{
  "vocab_size": 27,
  "text_encoder_causal": true,
  "text_encoder_qk_norm": false,
  "beta2": 0.98,
  "epochs": 21.9,
  "final_lr_fraction": 0.1
}
Rows from block 3 of the image encoder of a small contrastive image-text model, named by matrix and row number. Rows with one number belong to one channel. Each number is 50 + 10 x the weight over its row's rms, rounded and kept within 0 to 99. All counts start at 0.
After each channel's rows are labels from the 100 images, of 14976, where the channel reaches its highest value: "top examples" is what is common among them. Only what is clearly more common there than usual is listed. The data: cartoon faces.
# convs0: first 3x3 conv (encoder.blocks.3.convs.0.weight, 160x160x3x3, each kernel summed), inputs 0-79
# convs1: second 3x3 conv (encoder.blocks.3.convs.1.weight, 160x160x3x3, transposed, each kernel summed), outputs 0-79

convs0.6:35 59 25 51 56 52 49 40 65 56 24 50 34 58 48 42 56 42 53 47 41 39 48 54 43 59 36 35 49 44 60 38 48 67 42 49 57 55 62 36 51 50 40 46 59 60 45 47 50 54 52 43 61 36 53 28 45 55 38 27 47 46 36 64 47 47 39 54 55 42 44 53 57 40 62 39 41 54 46 45
convs1.6:46 49 45 47 48 56 63 41 38 40 39 47 45 70 65 64 55 37 52 40 35 54 56 50 59 49 52 40 43 58 63 41 58 53 52 60 60 54 49 46 25 69 82 46 63 38 55 47 39 45 59 34 56 48 47 45 54 38 61 56 50 37 37 47 62 61 35 54 51 46 44 69 59 67 51 44 56 56 60 64
top examples: cap; yellow hair

convs0.113:58 35 46 49 48 29 47 47 59 51 59 30 44 53 72 64 53 55 61 50 68 41 36 28 52 54 60 39 51 27 44 68 43 49 45 53 34 56 62 50 55 53 52 58 45 44 45 44 62 55 41 61 53 51 36 38 29 41 56 39 48 54 34 55 30 66 52 46 51 59 29 43 54 45 36 53 43 57 53 56
convs1.113:48 57 28 50 50 37 59 62 42 46 49 39 54 35 43 58 39 40 47 47 59 34 44 60 38 46 48 67 59 61 42 51 41 40 33 46 63 46 57 60 44 43 61 47 58 49 62 59 44 44 44 54 44 46 56 48 54 48 70 52 62 40 60 66 52 43 35 48 32 44 69 42 47 39 34 50 49 54 46 47
top examples: glasses; winking

convs0.55:35 56 62 52 46 45 42 34 67 46 40 41 46 55 43 50 18 32 48 49 50 43 65 30 47 35 64 52 44 35 48 49 43 55 56 50 47 46 34 47 52 44 43 48 52 32 43 47 41 59 51 43 53 44 38 42 46 59 25 42 38 41 35 36 31 33 36 37 52 60 44 50 37 48 31 36 44 42 60 37
convs1.55:52 49 36 61 46 55 63 59 18 60 64 61 60 70 46 53 44 33 38 56 46 55 57 51 61 70 15 34 56 40 49 38 46 51 46 34 56 53 60 50 43 58 44 56 58 44 55 57 35 59 48 39 43 56 51 36 49 49 62 55 44 43 55 57 54 45 60 44 53 41 40 58 52 65 42 68 35 61 48 45
top examples: cap

convs0.66:33 42 33 54 48 51 54 41 35 46 40 41 46 43 44 48 53 53 45 63 46 39 31 52 41 47 36 34 40 41 58 32 43 32 47 27 44 37 42 52 47 60 45 38 51 44 56 41 55 52 44 45 42 37 32 07 50 46 53 66 46 55 46 51 29 57 57 34 44 54 39 32 54 35 27 61 60 45 50 40
convs1.66:65 58 25 55 49 43 36 51 36 60 67 52 63 46 17 42 40 52 47 55 50 40 51 51 40 41 78 56 46 59 60 47 47 54 46 56 51 42 52 66 59 47 59 41 41 44 59 49 45 51 53 54 52 54 65 64 60 52 77 40 49 54 61 64 51 53 44 56 49 49 68 42 51 58 61 47 43 55 51 51
top examples: sad; angry

convs0.50:48 58 63 61 47 51 19 27 65 43 46 38 44 55 54 50 42 52 61 52 28 43 75 26 45 55 56 43 51 48 46 55 58 62 48 48 61 57 45 47 47 59 34 52 55 32 50 42 59 61 46 38 45 47 54 34 39 59 33 39 68 58 59 60 45 35 42 36 53 50 50 60 43 52 55 55 46 41 50 53
convs1.50:54 31 33 46 59 64 48 46 28 46 56 54 50 53 36 54 56 47 49 53 34 44 44 34 61 54 24 42 68 56 56 31 31 39 40 34 50 56 51 57 46 44 56 52 53 59 53 41 42 43 43 49 26 64 41 56 46 49 66 34 28 42 47 27 37 55 50 45 48 44 56 50 52 59 47 56 50 49 41 36
top examples: green hair; a bun

convs0.73:49 54 52 58 36 53 39 44 43 52 62 51 36 38 52 54 61 34 40 74 26 53 26 47 37 63 40 40 59 23 57 51 35 25 41 51 67 64 61 35 47 44 49 62 58 34 59 40 50 44 46 57 56 57 50 34 34 57 48 34 51 83 59 59 41 58 64 48 57 52 29 35 54 38 47 43 45 41 39 45
convs1.73:61 43 43 40 63 55 50 60 48 56 46 54 64 34 54 66 75 61 42 50 45 39 53 53 51 42 66 49 63 58 52 55 62 50 41 52 48 50 60 43 36 44 53 46 45 58 42 45 46 45 31 68 48 51 57 49 51 62 64 55 52 39 62 54 43 48 50 60 40 45 80 51 55 46 44 61 67 62 46 60
top examples: green hair; spiky hair; cap

convs0.154:46 54 41 52 54 56 42 54 39 63 61 59 60 54 29 60 54 65 54 54 54 44 55 57 31 67 59 62 54 60 40 39 49 39 51 45 56 49 54 55 57 37 55 47 50 46 65 38 64 50 56 46 36 54 64 72 66 45 52 76 58 68 63 46 49 37 51 61 47 35 52 57 68 54 47 32 43 66 31 52
convs1.154:31 42 57 39 35 56 34 42 51 37 48 35 56 40 51 51 33 43 36 55 36 54 41 27 46 28 49 52 49 42 53 45 46 34 43 31 39 31 35 48 58 44 42 42 41 34 49 49 45 46 51 48 47 49 61 47 53 32 37 40 41 43 60 57 42 50 58 36 44 39 63 50 39 50 41 38 57 33 35 46
top examples: winking; smiling

convs0.21:43 42 23 63 45 51 55 39 62 54 57 62 56 50 40 50 54 47 67 44 55 47 62 46 33 56 47 49 52 54 40 56 56 37 56 56 59 43 39 40 53 44 45 53 64 48 53 51 51 66 68 52 50 79 39 65 37 64 71 28 58 57 35 43 53 55 49 63 72 45 32 60 38 54 60 58 52 65 67 39
convs1.21:32 47 45 39 50 35 49 44 53 40 49 45 58 59 43 43 68 48 43 49 36 46 39 41 37 54 47 41 44 52 35 43 53 58 34 36 45 41 47 39 39 31 56 41 56 41 43 38 30 45 50 39 33 48 62 31 60 28 52 55 32 54 39 51 37 46 49 51 41 38 45 56 57 54 51 45 66 46 47 26
top examples: laughing; orange face

convs0.68:47 48 42 33 32 47 52 61 63 55 40 51 33 56 33 45 52 34 51 56 43 63 36 50 42 64 40 43 40 56 55 69 59 60 51 52 54 40 49 37 57 54 50 43 50 41 41 61 33 57 40 63 55 55 44 31 46 47 36 52 51 55 42 46 40 42 59 56 49 32 52 41 50 42 33 62 40 53 59 32
convs1.68:43 47 64 35 54 26 38 50 57 41 55 52 41 55 53 34 51 59 42 46 47 35 48 42 48 27 53 48 49 51 73 55 38 41 42 41 51 38 46 47 64 54 64 38 47 34 59 51 61 43 42 41 44 45 59 44 54 35 54 35 40 55 84 63 54 67 66 46 57 61 55 55 52 42 62 37 50 46 42 42
top examples: blue hair

convs0.4:49 34 43 49 60 58 55 50 52 52 48 53 40 36 46 37 39 47 47 59 43 45 29 64 46 42 32 56 30 37 45 41 52 61 39 51 48 33 60 68 50 47 45 47 50 51 48 64 36 40 57 27 47 32 52 44 52 41 48 46 50 40 44 47 33 55 30 35 63 54 45 28 52 36 46 47 46 33 63 43
convs1.4:56 42 59 55 43 46 61 59 40 42 50 48 44 60 48 50 41 61 61 38 45 53 47 46 56 54 73 61 45 57 61 66 48 36 67 70 49 46 38 42 72 67 30 47 46 49 67 50 53 58 55 51 31 49 70 57 38 43 54 39 63 58 39 69 50 48 50 50 55 47 42 71 58 60 53 56 59 76 61 37
top examples: winking; smiling; blue face

convs0.84:53 51 16 41 49 44 53 51 36 47 59 52 47 47 28 55 54 30 56 52 58 45 64 47 32 62 51 35 63 58 58 45 29 46 50 59 49 60 58 43 49 38 53 51 50 45 59 55 33 56 55 49 51 50 47 56 49 40 52 60 48 48 51 43 54 59 63 47 56 33 60 66 62 43 51 54 52 67 53 34
convs1.84:46 32 59 39 48 64 36 49 54 32 40 59 53 51 51 66 70 32 32 38 35 54 46 60 43 39 53 33 70 37 46 50 48 42 45 43 46 49 35 48 47 47 55 44 54 35 53 57 42 43 48 31 42 39 55 34 66 41 56 49 45 51 59 52 56 54 40 59 46 48 38 56 47 67 47 52 39 48 40 46
top examples: cap

convs0.124:50 36 51 53 39 47 38 44 52 49 40 51 42 41 50 45 49 40 44 51 50 49 39 52 59 68 46 39 42 38 51 42 52 49 55 52 45 52 45 31 56 48 44 64 53 32 51 58 36 59 57 46 56 53 42 28 56 58 34 30 41 61 50 46 52 38 70 25 49 41 52 27 38 39 41 48 43 50 58 35
convs1.124:56 50 44 51 56 65 40 63 38 47 53 60 53 43 46 62 59 58 42 59 27 39 55 59 49 43 48 37 59 36 44 31 50 38 36 49 59 70 64 49 36 56 54 45 54 45 47 44 64 47 41 50 58 59 46 40 47 60 50 54 49 35 52 47 50 63 58 73 56 50 61 51 43 41 62 62 46 56 40 67
top examples: green hair

convs0.19:60 59 26 51 54 49 51 40 44 69 48 28 53 50 28 47 55 49 38 49 54 62 29 44 46 45 40 59 56 62 41 48 54 42 45 46 53 49 54 59 52 35 62 46 49 74 42 57 43 44 40 56 44 27 55 36 31 43 41 45 44 33 52 52 55 55 45 45 42 64 42 27 42 52 50 59 19 49 57 60
convs1.19:26 37 41 55 48 40 26 58 30 38 44 63 49 51 28 45 33 48 50 47 61 41 52 52 41 38 63 43 49 42 58 33 21 39 40 49 54 43 40 43 53 49 51 45 31 28 66 41 60 35 29 43 46 42 62 43 41 54 61 57 56 56 63 44 60 70 48 48 54 59 45 41 51 44 48 35 59 54 42 35
top examples: blue hair

convs0.40:54 45 66 50 63 47 54 43 57 65 37 39 54 64 48 56 42 51 48 56 56 51 37 60 61 51 39 72 32 37 58 70 41 60 54 66 47 54 47 46 57 55 56 55 53 60 65 46 42 48 59 45 44 41 48 35 52 35 44 29 56 35 18 51 43 57 57 48 58 56 41 38 51 43 63 43 62 52 56 35
convs1.40:50 45 76 50 36 51 41 77 54 44 50 51 47 48 50 60 47 52 39 50 32 54 51 38 63 54 70 49 52 52 44 55 38 32 55 45 58 55 37 46 53 47 38 49 55 45 51 63 51 51 30 44 50 51 53 44 22 53 40 52 55 56 34 65 49 44 58 45 53 48 47 60 46 34 34 52 63 52 45 42
top examples: winking; smiling

convs0.38:47 52 37 58 49 63 55 57 42 60 42 62 49 36 25 58 61 61 51 37 51 43 62 66 45 59 49 39 55 47 51 33 44 43 51 73 48 46 55 35 50 52 40 46 63 42 52 51 41 53 48 59 47 66 35 36 52 51 62 52 46 43 62 31 54 49 53 51 55 32 57 51 42 48 70 46 69 55 65 43
convs1.38:47 37 60 33 48 52 31 46 56 42 33 33 61 61 57 47 49 38 25 35 36 53 34 52 50 45 61 53 38 58 38 50 54 48 44 28 54 47 30 42 53 44 58 46 58 37 38 65 44 50 61 37 60 42 64 69 74 43 57 61 31 38 51 58 52 50 52 44 48 43 47 54 29 67 49 41 49 35 38 51
top examples: sad; teal face

convs0.74:49 65 54 50 48 32 58 47 44 39 73 42 36 28 65 50 35 39 46 60 36 62 49 46 36 33 51 51 66 56 50 49 36 49 61 49 59 66 32 62 37 49 36 36 54 46 50 59 65 34 42 57 49 46 50 52 34 42 44 43 47 55 58 59 52 43 53 46 50 65 58 52 42 47 61 35 31 26 68 47
convs1.74:39 30 39 52 49 57 56 56 35 51 37 50 57 44 48 54 46 42 40 47 55 46 53 47 48 55 52 44 58 73 54 54 59 42 37 37 35 43 43 30 44 47 44 71 38 54 47 42 58 45 56 53 39 50 17 42 61 44 54 46 55 46 56 28 45 48 35 58 54 46 54 36 48 60 35 35 51 55 48 37
top examples: pink hair; glasses; blue face

convs0.134:41 43 29 59 49 41 49 46 37 51 60 60 57 47 34 59 27 45 46 46 63 60 50 38 30 60 47 45 42 48 54 39 46 46 40 60 53 46 49 33 43 31 36 46 56 44 71 55 59 74 63 49 49 45 38 53 40 55 64 39 54 53 57 54 48 57 45 54 43 38 33 38 45 46 43 48 58 43 47 38
convs1.134:55 54 61 46 46 55 56 65 39 53 53 52 65 42 43 59 46 52 36 51 36 44 40 54 61 67 56 54 52 54 29 44 55 49 37 47 46 60 57 47 34 40 50 53 64 51 49 38 29 53 48 33 68 57 48 42 61 57 47 71 46 47 46 69 46 39 52 62 57 34 70 62 67 48 45 59 59 54 48 59
top examples: pink hair; pointed hat; grey hair

convs0.41:41 46 20 44 40 36 43 51 37 57 53 43 40 45 31 41 49 42 33 62 45 33 51 41 39 60 47 49 50 59 38 51 45 32 41 38 55 37 49 50 55 35 64 49 54 47 56 46 44 53 47 45 39 33 71 33 60 40 50 49 56 56 51 64 59 45 40 53 47 42 62 44 51 56 40 49 49 42 49 48
convs1.41:41 38 28 59 49 53 50 28 41 47 48 34 51 42 43 53 42 46 55 54 51 48 50 52 33 45 11 53 56 35 56 46 46 38 48 44 59 45 55 51 30 58 43 53 41 39 56 38 60 46 34 53 55 62 27 47 40 50 46 60 53 37 42 30 60 43 42 43 50 55 47 32 52 57 56 55 45 59 47 61
top examples: sad

convs0.141:54 45 54 43 54 43 41 60 46 57 51 74 41 40 57 54 56 29 61 38 52 32 54 36 43 54 52 45 34 37 35 43 36 56 52 46 49 57 39 53 53 59 22 36 51 47 41 51 44 51 46 51 56 39 31 54 34 44 28 42 44 72 52 44 37 37 50 57 58 58 37 57 44 47 40 56 64 50 41 47
convs1.141:48 58 32 52 46 50 47 54 37 68 34 32 61 29 50 58 52 52 45 57 54 61 52 55 44 56 54 55 50 50 46 53 58 62 54 41 56 59 59 47 51 45 47 39 47 51 48 43 48 46 55 62 49 40 32 30 53 55 52 61 54 33 32 47 47 38 31 59 45 44 55 40 51 40 34 47 43 55 60 49
top examples: glasses; sleepy; expression: winking; cap

convs0.151:49 41 44 46 68 57 63 46 53 50 27 46 55 42 43 41 34 32 56 31 33 56 50 48 40 42 44 42 49 54 48 55 47 59 31 61 45 55 59 48 48 35 46 53 56 42 38 57 27 51 51 51 49 29 55 38 59 49 25 56 56 33 45 52 51 40 55 50 48 41 67 52 55 33 21 44 40 56 51 40
convs1.151:42 59 61 62 39 61 49 51 49 53 57 60 26 69 41 46 75 66 56 41 46 63 57 57 54 44 48 30 52 31 68 50 57 50 66 51 48 49 41 70 46 64 57 44 52 27 41 61 51 50 64 29 55 60 44 47 50 57 44 50 53 70 66 65 62 51 74 42 55 52 25 55 55 45 55 42 51 64 44 39
top examples: purple hair

convs0.135:49 52 46 42 53 61 51 43 63 41 54 43 41 64 50 35 55 52 53 57 57 37 39 49 51 55 43 53 52 45 58 40 58 46 55 59 53 39 53 61 59 47 45 59 67 46 54 44 38 46 56 31 58 55 49 53 37 39 50 36 55 62 43 44 45 60 43 68 53 68 43 30 44 49 59 30 30 56 75 42
convs1.135:43 55 51 51 44 54 54 47 26 28 36 50 52 59 54 38 52 58 65 41 35 64 64 46 40 57 49 60 45 75 34 52 56 51 53 64 50 47 53 38 25 41 53 40 63 47 52 46 33 39 36 42 27 34 37 20 54 44 53 40 32 45 42 39 56 54 55 43 53 52 43 61 51 63 62 40 60 49 55 46
top examples: laughing; blue face

convs0.125:38 58 59 56 56 53 57 45 52 50 36 30 45 59 42 46 47 51 64 64 44 58 42 37 44 48 55 56 45 34 59 28 54 60 48 41 39 50 42 55 49 43 63 79 46 66 36 45 47 55 58 47 54 35 49 29 54 79 38 62 45 42 42 43 55 46 38 58 50 43 54 56 64 50 54 46 56 38 56 40
convs1.125:61 58 47 53 31 58 59 48 32 52 61 46 43 64 53 51 38 35 61 53 48 47 56 50 57 63 31 33 47 47 48 55 44 39 38 29 53 60 40 74 29 49 28 31 53 51 60 58 35 45 50 50 34 51 31 32 28 44 62 40 50 48 51 54 43 51 56 33 53 37 22 54 44 56 42 57 46 64 50 41
top examples: cap; brown hair

convs0.71:34 45 21 54 45 25 54 42 43 46 52 53 39 29 52 40 61 32 53 55 36 36 57 30 38 45 51 52 36 66 48 61 48 42 40 48 53 43 44 54 53 38 46 45 54 49 32 56 54 56 45 46 54 38 55 52 43 67 47 22 53 54 33 68 44 44 31 48 59 43 55 67 63 51 54 50 58 48 41 49
convs1.71:52 50 50 52 55 45 82 29 49 57 50 45 51 55 48 41 54 26 78 50 54 54 46 42 44 45 26 43 54 50 44 57 49 56 51 53 51 54 57 46 52 59 47 65 40 48 66 50 64 44 44 51 41 41 41 28 31 50 34 62 49 45 44 46 46 42 36 47 48 58 33 50 58 54 36 54 34 74 55 47
top examples: sad; glasses

convs0.17:58 47 55 53 51 40 59 45 66 47 29 47 49 53 30 44 53 38 35 37 58 54 46 43 51 51 27 38 53 47 46 44 54 53 52 48 44 41 31 35 59 58 40 52 54 42 35 51 48 45 45 46 58 42 52 31 61 56 28 33 40 31 36 56 49 22 43 52 62 45 61 51 35 35 49 41 51 50 49 51
convs1.17:42 61 49 60 43 61 57 63 29 60 66 48 54 67 41 58 59 62 33 56 29 55 49 40 49 59 44 52 58 40 49 37 48 43 48 42 64 57 51 59 39 54 34 55 57 47 57 47 55 50 43 51 24 58 51 47 43 64 68 45 36 51 39 47 55 59 44 41 45 42 33 52 52 46 46 70 54 39 50 44
top examples: blue hair; glasses; short hair

convs0.59:42 49 36 47 45 53 51 43 63 62 43 52 58 39 55 49 48 41 62 64 54 53 34 56 42 58 40 51 66 46 44 51 43 28 37 49 65 27 47 54 44 70 45 57 47 46 51 44 44 40 26 59 47 34 48 24 49 41 55 64 49 56 66 54 39 50 44 33 44 48 47 47 48 45 30 56 35 56 53 31
convs1.59:45 47 40 48 58 45 35 67 41 46 50 64 40 52 23 52 52 62 41 45 47 42 40 39 51 32 64 51 48 31 66 38 27 43 50 65 44 52 44 47 64 52 43 49 35 42 65 52 64 47 40 43 53 62 63 54 43 47 43 48 51 53 65 47 54 64 58 69 48 58 51 36 33 45 63 42 51 48 48 55
top examples: looking left; moustache; orange face; winking

convs0.8:56 37 57 54 57 51 55 40 62 62 41 37 27 58 34 41 56 48 53 41 51 28 44 57 70 46 52 48 35 38 44 47 53 50 49 43 51 55 55 33 50 62 39 48 53 49 57 52 23 49 48 51 75 54 41 46 35 53 44 41 40 45 49 18 26 41 39 48 27 43 51 36 46 42 43 51 41 53 42 62
convs1.8:43 61 25 65 46 47 56 46 20 59 59 39 73 63 50 56 49 43 44 49 65 51 51 62 54 48 34 65 45 63 43 32 51 38 35 36 68 38 53 59 28 56 55 51 58 45 32 41 37 57 60 65 36 56 46 49 65 51 69 43 43 37 33 39 63 45 36 41 34 59 49 46 43 63 55 35 44 45 47 58
top examples: laughing; crown

convs0.33:61 57 33 60 57 31 26 48 64 52 70 38 64 47 53 50 52 35 62 49 58 55 39 55 48 31 48 40 46 60 36 59 53 43 62 53 60 59 59 63 51 54 47 53 53 64 55 39 47 56 47 53 48 54 52 57 27 40 49 42 40 48 47 37 43 57 47 47 30 60 35 43 48 53 49 44 39 51 55 46
convs1.33:37 32 63 58 46 48 52 36 40 42 40 56 52 41 39 57 35 33 33 44 52 43 56 42 54 51 46 47 63 50 55 48 43 47 41 40 46 42 46 32 33 44 52 61 34 54 40 32 56 46 39 45 61 52 46 56 55 58 47 51 52 53 54 59 48 51 36 45 40 32 54 56 59 37 36 26 73 46 49 59
top examples: purple hair; green face

convs0.90:43 47 55 59 56 48 52 47 57 54 44 26 28 54 56 40 51 60 55 54 44 42 59 53 56 44 44 60 51 45 56 45 62 45 56 44 31 47 51 64 54 52 57 47 43 70 32 39 60 55 49 47 49 28 68 69 53 69 53 60 45 33 30 51 60 52 39 49 49 47 58 66 65 46 41 46 53 38 39 60
convs1.90:39 60 55 53 20 40 47 50 36 52 75 40 41 49 57 44 34 39 64 61 59 40 51 54 51 56 44 39 44 64 46 56 40 47 43 40 55 52 49 75 49 45 49 54 46 48 67 41 47 48 32 42 24 66 64 47 43 43 74 37 57 46 56 71 52 42 53 35 52 35 39 56 44 44 45 48 47 53 47 44
top examples: surprised; teal face

convs0.111:37 56 42 57 46 37 56 50 51 41 64 57 45 34 26 46 49 51 42 44 55 54 66 42 45 41 31 49 37 72 55 49 32 36 54 46 37 44 25 60 49 37 53 44 41 43 63 41 54 56 57 51 40 59 45 64 57 67 53 59 55 63 70 62 48 55 61 71 54 26 58 44 47 60 61 47 52 47 49 46
convs1.111:41 45 30 42 50 39 52 36 54 48 45 53 61 49 31 52 53 26 49 48 54 66 38 46 34 54 41 54 36 50 48 49 39 44 37 43 46 39 53 38 51 47 57 65 54 38 45 40 27 43 41 45 50 58 56 34 56 42 46 55 47 39 44 64 39 39 16 47 38 49 41 38 55 50 32 47 55 41 46 40
top examples: laughing; long hair; beard

convs0.97:52 37 34 54 63 46 40 61 39 53 31 52 39 60 65 48 42 49 49 41 61 41 47 44 71 32 63 65 45 51 46 45 54 58 39 55 49 56 50 55 64 53 48 47 42 45 41 58 56 51 28 49 54 49 60 47 44 46 52 48 61 29 49 66 45 60 37 44 52 67 36 40 44 44 45 61 25 40 37 47
convs1.97:26 49 37 56 42 52 57 35 42 45 37 46 36 30 40 52 46 29 54 44 51 61 60 47 26 38 48 45 43 54 57 39 37 42 52 49 50 33 46 45 48 45 41 52 39 39 75 36 54 37 50 42 39 41 59 32 38 42 56 44 62 42 43 44 52 41 37 43 43 41 33 49 50 38 45 39 65 51 49 34
top examples: glasses; teal face

convs0.70:41 42 51 57 56 55 35 48 44 35 48 37 43 42 43 46 42 39 47 51 51 50 52 40 44 38 54 62 54 54 44 43 65 29 54 34 46 38 55 64 48 56 48 58 46 43 53 38 56 62 20 49 48 68 51 44 34 30 59 47 52 52 53 73 54 63 22 55 50 64 51 56 58 44 27 53 43 37 65 42
convs1.70:57 40 75 56 41 53 55 43 20 51 53 54 49 44 42 34 49 53 44 43 42 50 46 59 63 62 26 50 67 39 54 60 40 37 52 62 49 53 54 49 37 59 29 46 52 55 60 39 50 56 44 47 46 43 34 47 40 56 52 51 55 53 59 55 53 37 56 62 62 41 29 42 50 54 45 54 41 66 44 48
top examples: winking; green hair

convs0.72:44 38 53 40 58 49 49 39 43 49 51 40 46 48 16 39 66 44 43 50 51 50 63 50 49 59 29 31 58 62 47 39 39 51 52 57 61 35 45 55 56 54 43 43 61 61 48 50 53 42 42 48 65 39 46 47 53 72 27 47 49 49 46 55 45 39 49 52 49 27 64 41 55 35 62 44 60 57 44 54
convs1.72:38 51 63 53 50 62 50 51 66 38 49 53 61 61 48 54 80 44 39 47 50 42 66 61 50 37 46 51 39 43 47 46 74 56 41 38 46 55 39 52 50 56 33 40 41 60 50 49 56 41 66 51 36 55 55 56 54 35 25 49 44 36 59 40 42 61 48 59 40 40 34 56 46 58 54 46 62 40 49 63
top examples: cap; long hair; crown

convs0.67:42 55 62 62 67 45 54 50 55 53 44 60 45 58 54 42 38 42 59 34 33 33 40 46 38 45 47 51 47 47 42 60 35 50 48 41 53 52 33 51 30 51 54 41 36 48 45 45 67 35 50 55 36 28 54 39 60 65 47 35 46 49 47 63 46 56 36 76 61 60 33 45 43 59 60 48 53 19 48 50
convs1.67:52 54 41 54 41 43 72 56 43 59 47 43 34 42 46 41 38 54 64 40 62 48 49 48 55 63 59 51 47 50 39 63 44 46 50 55 45 53 46 47 55 49 32 63 49 33 35 49 39 46 55 63 36 55 33 60 33 51 43 56 64 53 37 42 37 33 33 46 42 48 48 54 40 46 31 41 57 61 61 38
top examples: pink hair

convs0.82:46 54 38 53 67 24 38 37 40 46 52 41 46 61 35 47 43 48 45 44 46 49 42 34 59 37 45 43 50 62 45 35 27 46 61 51 40 51 51 45 59 49 47 42 49 08 50 47 38 60 54 34 53 58 47 24 50 52 36 43 45 62 40 35 40 35 49 55 41 38 66 30 52 54 48 45 44 55 55 42
convs1.82:55 49 54 46 29 58 62 55 51 56 53 69 66 37 56 43 29 32 46 55 26 70 63 58 56 52 58 41 42 59 59 56 65 62 53 46 50 49 56 48 45 56 43 39 54 41 49 47 31 58 64 60 45 54 69 56 57 54 58 49 47 33 49 55 49 50 50 50 45 45 37 59 62 63 29 48 63 44 60 50
top examples: grey hair

convs0.109:56 43 47 52 51 28 53 31 47 47 51 40 39 44 30 48 47 46 55 50 32 38 42 46 38 55 39 48 32 43 50 53 26 54 38 54 49 45 50 44 50 37 43 50 57 29 64 43 41 38 59 48 49 65 29 29 43 46 61 46 58 62 43 44 40 65 50 36 55 61 35 35 42 54 44 64 63 41 50 49
convs1.109:59 53 40 56 69 35 58 44 26 54 43 52 60 57 45 36 55 70 56 43 44 41 55 50 60 55 56 51 62 70 34 36 49 42 60 57 52 49 68 47 23 49 60 46 59 46 45 50 45 53 45 61 47 44 41 57 54 56 73 57 49 51 36 38 55 47 56 55 43 46 70 50 48 67 67 53 51 48 60 49
top examples: sad; a bun

convs0.92:44 40 39 60 41 53 46 46 39 46 52 56 43 58 50 45 47 42 31 73 30 51 67 48 25 57 54 55 54 40 34 45 59 23 42 34 70 52 53 45 59 45 37 66 58 36 57 43 61 34 41 49 48 46 58 48 43 47 48 45 75 70 61 63 60 60 56 52 61 57 25 49 49 40 45 49 48 34 66 44
convs1.92:54 33 43 58 53 62 37 43 22 50 47 51 42 39 53 45 72 53 49 36 25 44 55 46 54 37 44 44 68 44 52 44 42 33 44 48 32 40 53 55 29 59 39 44 31 49 52 18 40 59 42 45 51 60 55 35 51 58 60 45 47 40 53 53 35 42 46 41 55 42 53 44 52 50 40 59 46 55 46 44
top examples: green hair

convs0.51:52 57 27 41 44 51 36 37 23 50 53 44 29 36 21 39 49 31 33 54 49 34 39 57 31 51 22 44 44 46 46 39 44 62 53 54 42 55 48 54 52 38 39 42 58 45 49 55 44 56 40 52 50 45 43 55 46 51 41 42 46 53 44 57 57 37 38 54 51 46 69 49 51 35 46 63 49 33 57 52
convs1.51:53 52 41 56 52 57 44 20 61 49 38 48 56 63 46 48 52 44 69 60 68 39 60 62 46 55 28 64 57 46 52 70 50 32 37 33 67 62 55 66 22 55 41 47 48 61 55 55 54 44 51 62 46 39 37 57 36 58 56 49 52 50 26 18 62 61 45 35 46 55 33 48 42 61 50 48 51 60 51 46
top examples: sad; blue hair

convs0.87:36 64 50 53 47 31 51 60 57 56 40 55 46 58 43 43 32 24 34 45 62 41 54 47 33 38 36 49 47 44 25 55 57 42 39 57 65 42 45 34 48 48 28 47 40 49 33 54 48 53 54 69 52 39 47 51 47 41 50 35 66 52 52 52 54 33 36 57 55 48 32 56 37 26 46 51 59 37 48 39
convs1.87:52 38 65 58 48 37 72 56 29 68 44 51 66 61 52 64 50 52 45 50 50 44 48 56 74 65 47 44 67 33 54 50 37 48 44 37 52 52 50 49 32 66 45 57 56 54 46 50 36 56 50 48 53 45 30 43 39 64 40 70 40 47 23 57 55 45 47 40 60 52 48 51 61 43 44 66 60 61 53 54
top examples: purple hair